{"train_examples": 78125, "n_mels": 64, "tokenizer": "word", "text_encoder_parallel_block": false, "text_encoder_inner_norm": false, "residual_init": "zero_last"}
Rows from block 3 of the audio encoder of a small contrastive audio-text model, named by matrix and row number. Rows with one number belong to one channel. Each number is 500 + 50 x the weight over its row's rms, rounded and kept within 0 to 999. All counts start at 0. Numbers have three digits each.
After each channel's rows are labels from the 100 clips, of 14976, where the channel reaches its highest value: "top examples" is what is common among them. Only what is clearly more common there than usual is listed. The data: notes from a synthesiser with random patches. In brackets: how many of the 100.
# convs0: first 3x3 conv (encoder.blocks.3.convs.0.weight, 128x128x3x3, each kernel summed), inputs 0-63
# convs1: second 3x3 conv (encoder.blocks.3.convs.1.weight, 128x128x3x3, transposed, each kernel summed), outputs 0-63

convs0.16:427463478500507518522458398441446505522452432499504513509508463506564529412494443502461491488516489540475426495491312488391488435451437507558501508532424588596399463512559481391450456493437489
convs1.16:497497490521531550568432526494528502448454554476552491557555530560638459495537416465468463554550465553487572487509340504557462446500474544512662499551397480461591442567548545521453517575487428
top examples: filter wobble (66); high-pass (54); resonance (47)

convs0.1:475442468492487505521556506458568462464574414409433544482540526434538548501513418399474557530428464439570540467537470544565505525519510526567567420550475577533560559521503405482494500509481493
convs1.1:512464529427495461474581496515455499500475479489466510451512463554485431507441595579516521481487390470521450490510567484525475502549452456396546406509451496446466405509417528446482346468475474
top examples: tremolo (57); gate (55)

convs0.88:412449536558442471490524426436486376510515525548369548484540544451506492432531448450480495478499461434438430435458521511481421504489514500512419568456472452514472538510509490454448445526508460
convs1.88:469524487376494440458494540452447514447454470529432521501528481428509548444527473523499517500511564507421535563454502499473484510492492498488423511503563403508454562502513468507543573508422593
top examples: drive (76); vibrato (52)

convs0.7:594480485497491503563510517492510524505372469488532505510446497444414508534481542503541463579499455308448464496510523508486539498546464489504521556509524448435521502474489514499474537587491572
convs1.7:465454499425463565455492533472435494454464452394536471448447559530489548475513416456424547585479430304476440438566536485479486399451492496501483443469459486508505495461521509543570537471446437
top examples: swell (57); triangle (32); square (32)

convs0.20:543584486501529491542544441457510540520499520509595443532543443428542503489520502485486535525493546502433527528487428463494340512425397485396428523528460485419378479541454410549418370492443411
convs1.20:506483515460498422557461338585533524558496520550409470504459452571513499470486431564420603500499402523484450487492531485546391414510483455470601444537498530470558401536510485482361421543472574
top examples: bass register (59); saw (31)

convs0.70:447438469569467471463497408506479473487600484413392570461453525488436467495552473512492559551598482502523463461498542412602455509462453492416441477463490446507472473507399464453410511519533465
convs1.70:525518541439493469509514408519517509545395532535413524436386426526480493434572540462490451457483539511447514505488545526519381441475459473498506541492537469504505573482512602466391471503471533
top examples: narrow pulse (37)

convs0.109:428544550458489472449464490474415482438527422436493463503490482483472458433556469470506482436414552470504457556453515453498421474551427461462474497486491422501430442465432408479502395452372456
convs1.109:534517466564517440538513555546539491461469570578566452526503449374498526496550444567539553500462568473451530497562501467488510513460565468466485487527459568477506580518458434457550517531477503
top examples: filter wobble (47)

convs0.57:482442492439461497480526475442500448531491302504489451474530471432530563424450518421509475440524563564378427486500427602548494469537544510566522471493415517475480571489547405471466398365519492
convs1.57:520532523418453431486513500551571428469389563447554473467467418448447459470473503486496475537515510462493403504580531476497464526531502361409491532447452534460529510510398520489552427490377472
top examples: drive (60); bass register (51); square (35)

convs0.89:529448414491448436455445486513491525489481491436521438478446482408437456521497478615546436516559448426416468489457496410417566413504496451523443471456396486420526437490429480531550572448432553
convs1.89:481514500550563578540467476511410410421502481508478499498496575521510500485540514394497421514504447438512535423540447467481528403547509573563385477457385604469495548490494486488479496478485358
top examples: pluck (63); triangle (34)

convs0.23:430484462484395483467545520480488492506406456542557515444351435363548536491477506479461474465404496496483480506516474571366499432414536603493530536543414484506549532523482353515500503488432492
convs1.23:587549553460452471481581457403493500484468557430497525437466455499441415472505497381540559512494495576560526567544450458465569537416532475526529496473514505499519401470468497457431396550446486
top examples: triangle (46); square (29)

convs0.49:504441567486476465435512476510389474498466321441448535476470558435521541444473512475541469400516517500519526504496526588483519479508531507516482504537447463511547516484444461511489440491350537
convs1.49:479517485437470428416512491534461498468523506487500520467503491475477526538505536519465564554507501484532465469610561520520508479504475459397500507468483531507508506476410500452528402455397524
top examples: gate (51); triangle (38); square (30)

convs0.40:496501494482433527500517466419522544546551504528501488459437403496564536481540382482509545521496498564476491486498462531501432517299484534510489644464457519482437505522542361533462524507458432
convs1.40:494493591461477397435536487486592470494527503492459481489528373533505458522546543458491454493462528556434457487582488473614455431489507354431520492455600492441520421592427452512415468565525555
top examples: drive (52); pitch class: C (38); narrow pulse (26)

convs0.127:456515429588456472479499512536607573556547551460540578519412623528530428509476542489460451525448580582447517505512566521420476586413494433501492537537522537528535544505472417496448499549560532
convs1.127:493481547451390492484540456533494538517504539436492556325452483448522426379558491471482433488515530551471551499499487455466482418458499472544454519494609472523513515398522596477487473544479532
top examples: vibrato (52); triangle (31)

convs0.27:484454542503473447508449454469487521512497453541396496511464489500570568460449549429471423531449397531465390465456484642524414469563483510564530511479507485523448545470576403504453446540456589
convs1.27:465492440499450482556452523480514426492441475530488530558479491529572452479560564441414417483551519459499528468422556519520547446468432453475528480552420440458510472566524545506600627504509495
top examples: swell (62); drive (53)

convs0.51:442441529571390517557557479415524459559531506513409530394528518527477518428418480503510490565579376513560552462521535505469495541413538550525512496478453542514528501519544476542457542517483496
convs1.51:521510577493323522555549530576528481554556484502511547372502498469448463467528457517471508475477471424525446472509462434598529455546533455493533494439517573502513479520479553527473485421532528
top examples: triangle (52); square (37)

convs0.60:547530461521479358440451483455415609507483539470490469441441443446466507464538506480513457514488429478455458515514478591507383552453418442499539603504539532529467555395514377509426460559579502
convs1.60:472442422474515508544446479379492512506500488494465376508441451635472475517496473432365480533516413407573517455441461466536452439408434487440529461554448489433486444509456469484563533498464468
top examples: square (26); inharmonic FM (26)

convs0.65:416437465502393478501486459515517546472450529554453463431372475476549493502445490564437472438488507445482530447448569458451440401453512525533505437454478480501476538532537474490448540516502505
convs1.65:506513527447460592492567503447481418485541518412563518493511509396480435505535431482611469484494529516500494574441456392466516478534469562470450486502505524511477540497461466553444494503492459
top examples: vibrato (57)

convs0.0:444476563589473498471556488492438458541480480463384566449488517415494467385448452529534453522546521533478514498534532507491542500528538513472463567557484443525527514501460529542512498524592564
convs1.0:483545502476477462443523524449484450550527550494445497532520539462459492487492483515389592562496498537466527478577528493514519434531446468432447542479531481521505559474417545431501473540419487
top examples: filter wobble (43); resonance (40)

convs0.31:470495437565466540499505380525544477546558466501487573459504529521524509464472459402488556482502534548532416471512427439557456582552435488472472488433470453568467442524504511379406468473532522
convs1.31:462505542431472485474399511549488435425524512468492548527576550491629485477433414443479422454449443519498501463439512513481458515483492473536495473395426541467478400493463538477445427516516546
top examples: bass register (87); hard sync (26)

convs0.36:525403503566425511481544526430463435539521474452389554435510516523487512460385482440516565540548314485582493492519473542492506528488540511547473492422460471580503436484538498503471559484472511
convs1.36:480470539470329541512512542529513504550486512462504541380472494466440461480480463484495484424487419379482425462463529445504525458535529482519533474507495522519478455472536548526498502467541519
top examples: triangle (49); square (31)

convs0.3:447471547405484484479443467447353506437434464474531363531403389485482497482507508477450379445513467498392475496438425584462498448475569540553493484487427526476449510425546429505460457477426492
convs1.3:545421535495429493534478611441575510533494492531385432509579384497537576465511424483529467486516468504377462574539460544562597503493543508515543440469568448502585453521560518512585563490474508
top examples: square (48); triangle (41); pitch class: A (35)

convs0.96:444502461488410510483496566424534508510458460499542297501400285400509503417475516502467415445506577530401547492476505541475549496502528510516529479530439502491478589478522490540484495548546548
convs1.96:451583481409500463487520522409537420492430550502492449491517409483390417416509509408554405407433526536506578502475551483465503491429463482480478499494493488473526421559473524575592508470464511
top examples: square (53); triangle (40); resonance (36)

convs0.32:519489423522397542490491572416542505479491502547568498490405480371520548508449470548517375477480453520441510505463506542354494487398524550558493404495423557563451553501566541481496559512478545
convs1.32:547481501500455582456489449466497485545474518408544508402474515526421462486471497472563416460513446467492521435454445432497473565617462517487496482478493490499457403480420490503490482521572414
top examples: detuned saws (50); filter wobble (43)

convs0.126:500502477527465516540514460450555455443479435483537398462508355496478475456557525439456490628556561449427402512558400503539525410557457524444380494417492408526497493496458526494426386471503416
convs1.126:490521542462491482459441500573587507503499537473502448425550466548458438519500535619458462421576576475459449425493452409517391583552407423427470532460512474515468518523395541472585481476513523
top examples: drive (60); square (28)

convs0.53:442434540428443481526507452412426472539454484478429492522548517515468516450458511476480464448532417515470432448421432491383410420420509494591500460427482509536482537530496470467501489390440421
convs1.53:475474513502360602570496453497530460519527528493444463527479452491641521564495435538528411543524498495466478468487492476534458454520548540579593502521448502455564472554566494541471576519550495
top examples: triangle (45); square (26)

convs0.92:444403555428445534547597438572482497571499460435406465452504499522519548507365521577511532461435452514526504471538487521390543496494529543509548529504406566529454480546499408538426585413412486
convs1.92:492463452524441547440549488451482483524525524441574586463432581575497431552507487478477515539457432488522466535560501417560559422518451499399481448489541546503521453407358508505458429580450482
top examples: resonance (59); glide (48)

convs0.75:525504490509424515497536518506577562491600456555500345488453346417493505439507530523503501555562539501328418497535466570484504499467537456535544582495443470492539572483508376608457471441548523
convs1.75:422534545411473463472529505484527455521437553413507429465437388469406407454507544423539405494497558547368441492529449420507488477482427412452470481530547395491509488541460511498652494495470495
top examples: pluck (64); triangle (39); square (28)

convs0.24:506470509532507574415463544462405483461479442494499463566479438380524451425528481535522478468478424427466439469431406466433496516497524587434429510427422558504429379487505516494564504398547527
convs1.24:443503440456501525406474514492304514461552523547476473498545569464521549525456583441516507567400391484525525514514556591538492524466519573495368495446509533540468491505518443460453527593468487
top examples: glide (70); gate (55); harmonic FM (26)

convs0.45:348539514546475525506542484466531363470414511577498458423484449387480518471535482483505455484472550476501437470520549489504546436483517565430475501498362438496544577506486511461414468539510522
convs1.45:489507487411504402422514502488499491543475526471496452510412436552440482532496495580451501481491576506539585516448508494571503569572486484421512451532562426564466466492451537449445388599451527
top examples: inharmonic FM (40)

convs0.41:511544476546416523525508551420615484512481483563501421433364505497507506463542478426467451576603557544375518560571432511501521441505479448541537531472455440492544620509525465508454503488547501
convs1.41:483487571402400419423561479515509481476496506415453486361434452477412450448486464441444438534524573546469542452529514440520484478526497416516425498493499467497487522508429494468514498526430559
top examples: gate (77); triangle (46); square (39)

convs0.18:511487452451379481448414471454402501454496442459531450474390480444493449467471475514468420471503455466435480502468434521477460494511465451495456523491439531527433521411477424539437476523487533
convs1.18:506533542559522466560488629437522462485497586536477416605555413465490560424513490523495500484473531447434499552568476514561602405481553535522484496484493465457562491516545546547667603479460499
top examples: tremolo (62); hard sync (28)

convs0.46:578604568501502433499477583554506547491565437536491403530583388503496475447518526484520539522536502436463501539486517527567526486568481495513493526559596526424492547493527561506603489482526573
convs1.46:409434513502479410548582457464522530476416543535501448465461371419421487405441501499491520509473484456491482511559547524406495550384450471473468478511342472396507480671475404503484460515452473
top examples: harmonic FM (36); square (26)

convs0.114:528465467462424497533542490517464453562484494419545443475479392459449503492473432425571524439506470468429505489529381417444390470473425450455536622509491419498485495535449557544546529478392461
convs1.114:544505529596493553521507487543532532562494431454483494425547477525470465568561561473383509520484552526497456346468502335508454534530441438410569517536474538445462507452345484509500488460528522
top examples: tremolo (55); filter wobble (47); resonance (45); glide (45)

convs0.47:406493499541506542545559383532483412474516457478424566478530477432504509482477476410465575508450541440541478425513497474538533466495555543485462514417505414487471499510491545484392432505462437
convs1.47:523451498455553432496475455484555515516498521472476466511562397502523478512521520537471492481547581531582482510471534438526459559572492497391539499537463497359389502441428539511519453492482543
top examples: drive (56); saw (32); pitch class: F# (25)

convs0.68:487512562523487446477527520418437491496485415463488581492450522506566512412434518401461544449378538472509589517534376571503523536522545509479586427560453482513594416455485430556437460498447515
convs1.68:423470522466509380440535475525493443567506484500467475483518561565493522474483481481459552501443475542503429540519594531463494504487457481456527456535462458449534470484447544450491375493437425
top examples: triangle (31); square (29)

convs0.121:444485499519502502510499470465534487434401471439413531447482503460467498560411470446475562419360464384535459537536520519550496409511482495505512432562492538505465434517513501522456409507405455
convs1.121:496384422409526492480549500533496469523454473470532474473475506513520474519506459553449515572497510479523516484538536411498560603533467605350529449501506425495482493516396575416494416567462490
top examples: filter wobble (60); resonance (36); inharmonic FM (27)

convs0.66:438552522462531428505493442436494369454416484507467408548581453423497529478463453399501473449503467460497448565545413564513414504521520502535400530455433509424370557459526535473513386515533459
convs1.66:516453414479538435580411511537461517523355543486540363540420498563540479451436458433482592468502533440550530514507499493519436406393488486444495499564366479405469445519514436481467469538434551
top examples: drive (55); vibrato (52)

convs0.73:425504488434434405451424422441408453451506547453401487410430442475469464439480437430488454446577436527425461474395473469512418474420445412459459569434477409481492443469496509423496461465442460
convs1.73:530560524550513484539535494466481527492445517527425450487484383602454528474525447487416547510481428443585551477449495479526495456438495554571549576635497580508506440443468457476495459499500487
top examples: inharmonic FM (35)

convs0.10:456491511458511491543491432537359445441421496432508464534457442498469441528516464552394458602442477395483468475480479410494535462480483495456455483498506532501528421476397479592518491432481471
convs1.10:576481399443516587541541477483380427437607538514510498514544544459557466564549421454575493553414469473580579491499526464565565478526453605467427500472539520568504543538431530479495512597470475
top examples: glide (69); triangle (41)

convs0.54:406515531477531560494506420529487505533460446426562481518493467441465484563508484492493473418466544472399439481473378459389367484439448466517491575477488490564422506486472476454529443373444371
convs1.54:586532478575441546609535551512545541524526502559464531476569476467545489470616500453453449537441519569544525367459450394524514512558443488464527505503528570492473506478476546479508491485595448
top examples: glide (66); pluck (63); triangle (27)

convs0.118:511550491488498509547506441473545549511449437535513434474473384483533515532542458432425392511469580569373487458519469533465512557524537476570556485545398523454547527519518364543426465487516441
convs1.118:523458567416440375496507452415522495554500487468515413439393408510414464397529542424515514472491515478492516451498460494558440503493453437439574522576484490448539441501440448450535420581513458
top examples: triangle (43); square (36); pitch class: E (25)

convs0.9:465556491470514529519515460598533439508406469505496547484459451436504514552493398465486562386431527411552470488489484477475529447567482530506466453531458422451430471494531558372517415417501458
convs1.9:443499457527556478444466486468537457511405481473528475511585458513434473534457495517537544497498490483580514523520478473529520569526480517394585502461364470432521476510353523511527379579411516
top examples: drive (59); hard sync (27)

convs0.100:423439499571519565511519415496513459511513511497461567433471535537550525544544429413459520514531507534563432490525426510447501483422464537476494584439476567564505479555501442395433403524543408
convs1.100:468473530452513407493439494373492488460432504472522584505553479431582448428547496413540511532514486570574557514499563486473498576420476487438660480512386373433524470516479503489515474559455442
top examples: noise (85); drive (58); filter: band-pass (41); resonance (40)

convs0.4:448435551571449519439514368468388474487585453484442474517478505488522530502577528495451508459488507458443468511539480538464503444425540523476422543479531499521530511450468427501418416447482428
convs1.4:416465513395536435462481513511498543406474478506385566467526612467549531524515489475518597496452487503486372552528557548475480520481512436465546521524555345542532514438562469423516432463444528
top examples: pluck (62)

convs0.19:484491483438454387457423427389406451434448477477518438461445491472445486492473471461441365443441439510455489523456432603468429499584483458530507492499493529447479538386491421478419460527425515
convs1.19:519438482581484482611476528410476505517467507443472342493390412578482518406546501511427478470535490426443528454478464500516548413387525537552513499595448480417548509520543509517584554504505474
top examples: square (39); triangle (30)

convs0.103:533490463421420443447456433410369513440455454486491430491410473470492513444502500473432355464489488502441396471457401583467456514488558503515483435463458482492432566462485399462444430437469509
convs1.103:532477545565471499568494579370567550509517569452455416550479479473511498373534483493486461458468432492415526542506440448485560468432514538510631478580541467498666416480533556522636595529529525
top examples: swell (57); square (28); pitch class: B (25)

convs0.119:556459531499537439464419516394428526521547526499403482476472487549523508368467462437549516510575565512464518489495417514499485524476381473503562533504477446451580499471514455486462534544492460
convs1.119:453490542373525404455460448541491449494448516440391485529508496628498514493483528483436443478497511585431454412483480558493321551520398389534499448507541479513489492431509531422436453443506455
top examples: inharmonic FM (68)

convs0.83:430461491600432524523549501512606445528504556508549525448470503486518533522463474505538538574531496465519492507554492479288471511389557554537490557498409498467482569509525386501474548552516472
convs1.83:510498568480416575480536424513477551525512544389434614371347562477424401504525522568501505499546488460559521525474519416490458394618482486517478530481581492529510537487466472500452539508536521
top examples: triangle (28)

convs0.38:515542475498532379472478490454554492489501482532497462504499528521456496549505484491520496472457577470614573491417619526491484503531421398462590387576464560408542546497460454522485476588481523
convs1.38:514323496471499404468481446514514504537532511494474496475419495540447557509491513422395518487544504493486510458474446577506444515522462451479536510577515441521474455500556448426517517468515440
top examples: square (44); pitch class: B (26)

convs0.91:482492482473479489482448520463433549478506492495514534479399555460541470434498443556491492479533426504496537529474470555298495469330501515529555510572461627572478501490553438550557534501466489
convs1.91:441427462570545500504448516411497477419515545460515519500545638383577532426473567447493442549512458490467592473477456525410562488479509543498579494432414480491607381548531517485562536517520442
top examples: glide (92); gate (50); square (30)

convs0.117:525500459479553409570475486469543583502479556461520464493485513512462495467421546539454361493393434474474467437503528494633493434535447439508578445553596527448537466489499597523489514469486523
convs1.117:486455470448517536546467488466457491510514389489497457460467508519540481442522529454364480608501485473560538447444529530473533521461453523445475508563476479455470494533521563516499570536524526
top examples: tremolo (70); filter wobble (53); resonance (35)

convs0.43:533423487549440515528520475461508512452475547498470485497473584530554542522471527481426347479460446560433444487491452528406457549471508521591549405421447443528502528493517426490442518568491507
convs1.43:487501532441435483524442499473569475516521434454488536456463535595538449469584476503474350407567544463528510501378471438485508445444478457534543530503488500459529496515545573526507526483503521
top examples: swell (72); triangle (39); square (28)

convs0.25:467469567487485563514439584378429559542490495533458510477389548471523504387474517518502476478553491527486532518496501564387502546384502537555500469463498591554493534494647361486542512480536465
convs1.25:483430476507526483532494479375540458449481489464457538546538587458492501451474447353468488640481432553420621526557468511498555471369529499518549487549521434450657431527480418541533524539448501
top examples: glide (99); gate (51); square (26)

convs0.48:424427552539423472506512458452529565494391494538472467493417545490506535447498539406491401533509486510346464482516379556515463448468569501553465517494461492509522495507555421479436537486423541
convs1.48:467459500471454497499497409511553499536484478473494523483456514618523412491538587492430386461509538522443418464452505499548445482477446384454575463541517437487503473526486482510443551442560506
top examples: swell (61); drive (60)